config.yaml
crop_scale_min: 0.2
translate: 0.12
color_jitter: 0.6
method: "moco_v3"
depths: [3, 6, 3]
stem: "single"
widths: [64, 112, 192]
target_momentum: 0.99
beta2: 0.95
beta1: 0.95
precondition_frequency: 50
gradient_centralization: true
batch_size: 256
final_lr_fraction: 0.05
weight_decay: 0.1
Rows from block 4 of a small self-supervised image encoder, named by matrix and row number. Each number is 200 + 30 x the weight over its row's rms, rounded and kept within 0 to 999. All counts start at 0.
After each channel's rows are labels from the 100 images, of 14848, where the channel reaches its highest value: "strongest on" is what is common among them. Only what is clearly more common there than usual is listed. The data: short English words printed on busy colour backdrops.
# conv: 3x3 conv (model.blocks.4.conv.weight, 112x112x3x3, each kernel summed), inputs 0-111

conv.19,184,191,195,199,198,177,187,216,196,210,185,144,222,306,191,205,196,240,190,205,200,186,169,183,187,187,242,219,206,207,194,180,201,251,205,243,208,185,204,216,253,172,215,206,188,197,232,180,187,191,222,178,196,186,246,229,281,206,163,227,245,185,184,200,185,222,188,214,198,194,201,215,253,202,185,311,195,272,181,191,310,218,204,191,206,199,232,247,258,181,204,227,187,189,205,215,206,200,185,185,223,202,191,184,271,188,204,224,215,166,199,178
strongest on: white ink

conv.78,174,167,193,152,193,178,198,208,197,223,176,180,170,259,203,222,221,200,167,201,309,134,174,198,225,214,220,239,202,172,198,193,212,212,215,223,207,212,233,196,264,190,200,207,210,177,183,179,179,190,281,187,227,176,249,174,206,190,199,170,222,218,198,204,204,185,192,184,203,253,230,188,188,224,190,243,207,238,180,169,243,193,223,185,197,217,185,302,262,208,195,221,191,160,157,210,226,190,181,163,199,185,185,220,252,144,184,257,173,184,212,174
strongest on: bold; black ink

conv.108,233,249,197,175,186,222,171,224,197,196,191,195,247,245,162,251,193,219,177,186,193,216,224,177,215,175,309,220,203,174,208,190,178,245,199,220,236,176,222,149,219,173,243,201,190,202,166,180,180,179,194,233,195,205,194,192,192,215,177,214,222,156,195,274,183,168,168,238,198,240,237,162,212,208,161,249,201,241,189,212,268,184,213,217,264,187,224,248,243,203,205,204,160,187,190,164,194,194,176,156,198,213,176,165,242,161,221,192,269,197,168,212
strongest on: bold; white ink

conv.8,198,254,192,212,167,267,183,183,189,216,205,176,239,236,154,216,241,215,200,170,151,195,196,257,161,178,247,206,195,213,187,144,173,226,199,231,195,198,158,202,217,237,164,187,196,214,210,158,188,184,173,179,192,258,227,210,230,223,162,175,237,206,223,187,198,216,170,219,213,214,216,174,205,187,138,267,182,246,160,218,265,208,151,226,233,228,220,228,203,219,205,210,167,189,238,192,198,205,184,190,175,284,215,193,244,191,210,207,281,197,177,235
strongest on: black ink

conv.75,205,178,198,203,196,189,190,223,202,192,213,186,243,289,200,174,205,209,204,188,189,172,220,192,190,172,220,172,226,181,209,201,177,260,196,240,209,177,192,195,239,177,167,210,188,237,219,210,160,207,201,191,202,195,225,210,260,225,220,237,251,181,174,215,174,208,194,218,227,193,184,231,229,189,218,305,208,260,186,173,302,226,192,206,153,223,207,235,234,195,163,188,128,208,208,229,187,218,190,179,196,225,225,161,279,211,175,226,262,202,215,183
strongest on: white ink

conv.23,196,213,210,159,257,174,200,205,196,204,257,186,212,213,163,187,210,204,188,197,197,255,121,196,184,112,172,188,222,205,271,197,195,217,205,197,211,199,213,175,221,177,201,287,217,182,230,216,190,209,222,219,186,191,214,218,196,195,171,181,169,199,193,193,208,207,214,222,292,189,207,190,200,192,183,214,212,198,194,230,205,184,280,217,182,169,206,199,164,157,121,270,267,207,192,185,173,200,207,163,199,168,193,218,207,171,194,209,122,214,211,216
strongest on: black ink

conv.104,273,186,232,187,205,177,201,220,306,129,176,197,187,222,178,165,106,155,196,184,232,183,194,160,187,205,225,166,68,171,186,194,195,178,202,200,185,205,300,212,238,235,217,192,206,199,219,198,192,215,183,187,217,205,202,208,192,169,203,215,233,212,183,196,211,179,211,177,223,192,240,200,230,204,192,227,199,229,181,221,217,233,162,183,205,211,182,231,205,177,188,209,187,195,224,204,237,189,198,196,189,231,195,179,235,177,176,179,220,240,192,187
strongest on: red ink

conv.6,187,188,199,219,231,174,188,224,196,185,186,192,207,286,202,196,221,203,182,232,209,197,188,163,227,225,200,207,210,212,230,191,183,230,181,265,199,199,209,203,239,171,210,224,188,222,183,178,177,155,248,172,187,160,241,192,234,222,180,204,228,185,194,195,196,245,179,220,180,193,212,191,220,202,177,296,169,240,207,218,285,234,199,169,196,184,183,309,256,213,202,162,163,154,212,200,206,191,195,158,158,228,196,195,281,187,193,225,198,249,204,197
strongest on: italic; white ink; black ink; the letter u

conv.21,193,179,209,223,180,224,194,216,186,220,166,214,170,220,225,203,207,227,181,189,208,132,245,204,228,244,161,198,237,201,156,183,192,252,174,191,198,195,201,186,212,191,190,99,206,233,216,193,246,196,214,208,205,154,256,192,238,235,253,227,160,197,199,199,192,161,169,224,154,221,194,198,258,186,187,257,206,209,206,197,244,216,174,155,182,175,212,240,203,240,265,136,135,188,182,192,271,195,210,223,180,218,189,203,252,223,184,181,236,175,215,198
strongest on: black ink

conv.85,180,191,202,180,167,213,207,174,200,209,196,187,231,276,212,173,218,221,186,181,224,177,203,252,186,194,220,208,197,181,191,177,197,235,206,224,209,184,177,183,288,212,268,178,174,184,207,220,201,196,214,177,209,196,220,222,240,259,183,201,216,204,238,189,240,193,211,192,184,180,201,194,249,167,205,299,190,277,203,193,294,274,238,198,161,173,186,211,249,160,191,198,159,182,212,187,194,175,189,178,185,247,209,181,254,180,208,177,237,212,210,174
strongest on: white ink

conv.48,190,168,221,179,224,210,199,175,179,215,225,177,257,250,170,169,207,246,173,204,173,208,157,216,157,149,210,228,180,212,271,183,209,263,179,223,220,213,194,205,209,230,174,280,200,204,187,175,157,223,192,192,194,174,203,193,249,174,182,196,229,202,203,210,186,223,169,233,284,199,194,214,204,194,178,258,211,269,167,183,272,192,186,219,208,186,185,205,211,192,122,232,223,193,214,224,155,158,190,173,193,182,190,232,225,180,238,264,211,207,228,187
strongest on: pink ink

conv.79,226,196,164,251,129,215,187,230,196,194,138,212,204,239,179,178,193,233,170,187,193,206,147,210,226,215,234,161,214,192,163,203,184,183,201,183,214,204,209,210,198,136,230,152,202,187,209,192,150,208,212,201,194,191,215,228,248,216,231,238,205,200,181,232,165,226,201,192,167,214,152,205,238,208,183,239,197,214,176,204,251,204,225,161,138,193,252,194,221,208,332,241,227,210,208,193,236,175,169,257,205,202,182,173,216,220,202,234,161,189,238,207
strongest on: white ink

conv.45,209,164,186,204,197,200,207,191,194,185,177,225,172,206,187,267,230,204,237,240,181,211,182,200,207,213,253,197,218,178,206,181,195,233,269,274,166,139,199,190,172,272,214,191,171,206,225,153,207,149,203,143,203,215,237,211,172,178,246,199,214,160,209,174,215,285,208,271,189,158,205,196,189,240,204,196,196,220,217,163,195,172,151,242,200,150,241,149,188,248,191,193,174,226,166,160,216,194,200,215,241,226,187,182,203,214,223,206,184,206,214,155
strongest on: white ink

conv.68,177,264,227,193,186,155,135,219,128,277,209,212,181,172,194,170,166,163,224,222,209,159,195,225,210,172,217,193,277,195,164,196,238,190,190,189,181,189,235,182,198,220,244,198,220,190,201,202,191,191,219,184,193,172,203,222,187,134,192,205,167,216,227,179,184,212,208,158,236,256,227,200,204,193,197,166,167,182,174,193,221,233,225,131,222,206,151,189,229,180,194,193,215,197,252,227,150,177,173,269,230,243,171,228,215,185,190,194,173,227,261,186
strongest on: black ink

conv.53,185,235,140,169,194,218,174,249,210,164,228,199,191,226,140,234,187,198,221,189,183,172,232,214,240,170,166,222,236,198,172,203,168,173,197,234,242,212,204,215,165,166,189,215,245,242,220,163,150,194,257,221,224,205,179,206,284,247,196,235,219,206,164,217,195,191,192,142,228,209,181,232,247,227,200,223,216,214,220,191,226,194,231,145,193,169,110,244,195,149,168,192,206,204,189,182,229,188,221,243,189,238,154,195,225,170,187,230,191,181,210,234
strongest on: white ink; black ink

conv.4,227,148,179,157,178,218,197,203,174,205,173,163,192,290,149,179,245,191,201,188,230,192,178,204,197,221,221,164,198,161,212,219,175,236,152,223,235,177,199,216,280,182,200,199,172,190,227,232,241,181,196,191,180,196,224,159,191,226,238,214,248,169,196,229,193,155,217,205,204,202,173,182,231,147,173,267,216,238,191,205,270,210,192,186,173,203,245,245,247,206,194,209,165,216,214,190,212,165,183,259,206,206,200,227,249,149,199,177,221,212,253,241
strongest on: black ink; white ink

conv.66,173,209,186,195,187,180,189,202,202,223,203,194,256,291,204,162,216,216,171,171,208,193,172,201,196,196,240,179,206,196,205,192,192,260,185,252,205,179,205,197,276,218,194,203,162,205,223,198,188,212,212,173,177,190,262,205,269,200,221,212,232,174,204,187,209,173,189,216,218,198,207,218,244,163,192,304,216,260,202,200,300,208,205,201,167,157,230,259,231,204,201,227,185,184,192,209,237,217,182,201,187,241,203,187,271,195,190,220,210,242,215,174
strongest on: yellow ink

conv.33,174,217,217,200,201,209,195,209,135,174,204,192,235,254,184,183,258,233,192,194,210,207,179,207,187,195,234,195,253,160,177,195,211,194,198,247,196,170,89,184,237,196,211,182,191,209,220,186,206,213,189,190,217,176,195,246,242,281,197,242,289,195,169,186,159,196,206,197,199,208,208,221,241,154,191,269,200,228,205,212,257,202,228,182,190,186,234,224,189,173,178,183,200,198,217,208,203,219,180,189,203,228,228,184,241,176,302,169,206,207,201,179
strongest on: yellow ink

conv.111,180,145,219,209,214,185,222,218,212,231,183,194,223,264,213,157,205,202,178,166,243,186,157,170,191,218,231,197,201,163,203,196,176,271,156,257,205,169,207,205,255,144,235,171,193,192,199,237,171,223,229,180,209,226,255,202,235,229,177,193,236,180,194,218,226,167,171,230,204,184,183,195,225,201,206,278,188,262,183,220,261,189,207,193,204,174,230,224,273,209,181,238,200,163,207,213,222,214,215,186,163,227,251,179,266,237,209,237,183,215,165,198
strongest on: white ink

conv.38,200,227,170,192,201,194,198,200,212,198,183,196,220,261,247,202,207,241,207,169,172,202,199,195,200,187,249,184,223,226,182,126,227,232,216,261,182,144,202,200,221,204,209,208,155,220,267,166,191,205,189,178,201,207,232,263,213,224,241,257,289,129,192,206,184,258,207,256,206,157,164,196,241,241,192,242,221,208,152,232,249,190,174,229,188,205,240,200,200,207,192,214,198,196,241,146,204,187,176,177,206,226,182,170,214,233,189,209,194,184,163,215
strongest on: white ink; black ink

conv.15,203,210,180,188,205,177,164,196,226,183,171,217,222,280,220,204,223,199,185,190,207,129,200,205,178,197,235,199,224,152,192,199,180,251,166,243,165,229,217,189,226,219,204,186,169,190,212,185,178,201,259,127,210,216,258,210,250,260,181,219,280,219,203,178,208,207,180,191,204,218,214,217,220,199,183,274,186,243,174,215,260,237,214,177,175,229,170,235,241,177,187,242,157,200,181,214,223,201,233,228,178,260,185,189,251,179,199,199,216,219,233,157
strongest on: black ink; white ink

conv.70,151,213,231,203,206,182,168,226,140,246,201,183,232,285,206,168,167,218,205,185,195,204,206,205,202,173,209,179,206,188,175,185,184,239,214,250,205,185,225,215,248,188,225,180,185,199,205,200,209,212,241,181,192,160,241,227,240,146,239,265,241,181,213,181,179,205,198,206,219,209,201,239,197,159,180,283,207,273,205,189,287,229,198,164,165,163,199,249,244,189,210,227,194,181,215,233,205,201,199,219,193,258,186,184,277,202,199,201,215,208,209,178
strongest on: green ink; black ink

conv.80,212,249,229,189,225,195,196,214,184,203,168,158,194,213,179,213,196,251,181,298,212,205,193,210,204,217,208,168,220,220,193,175,249,185,117,191,197,204,235,182,191,139,223,174,193,173,227,172,163,208,166,182,201,224,189,298,213,193,235,198,234,211,169,197,218,126,186,201,213,219,223,164,259,233,197,181,201,222,229,214,229,203,155,231,172,198,262,164,195,177,166,191,187,179,209,217,193,199,186,232,266,213,217,172,197,154,162,224,194,172,233,168
strongest on: white ink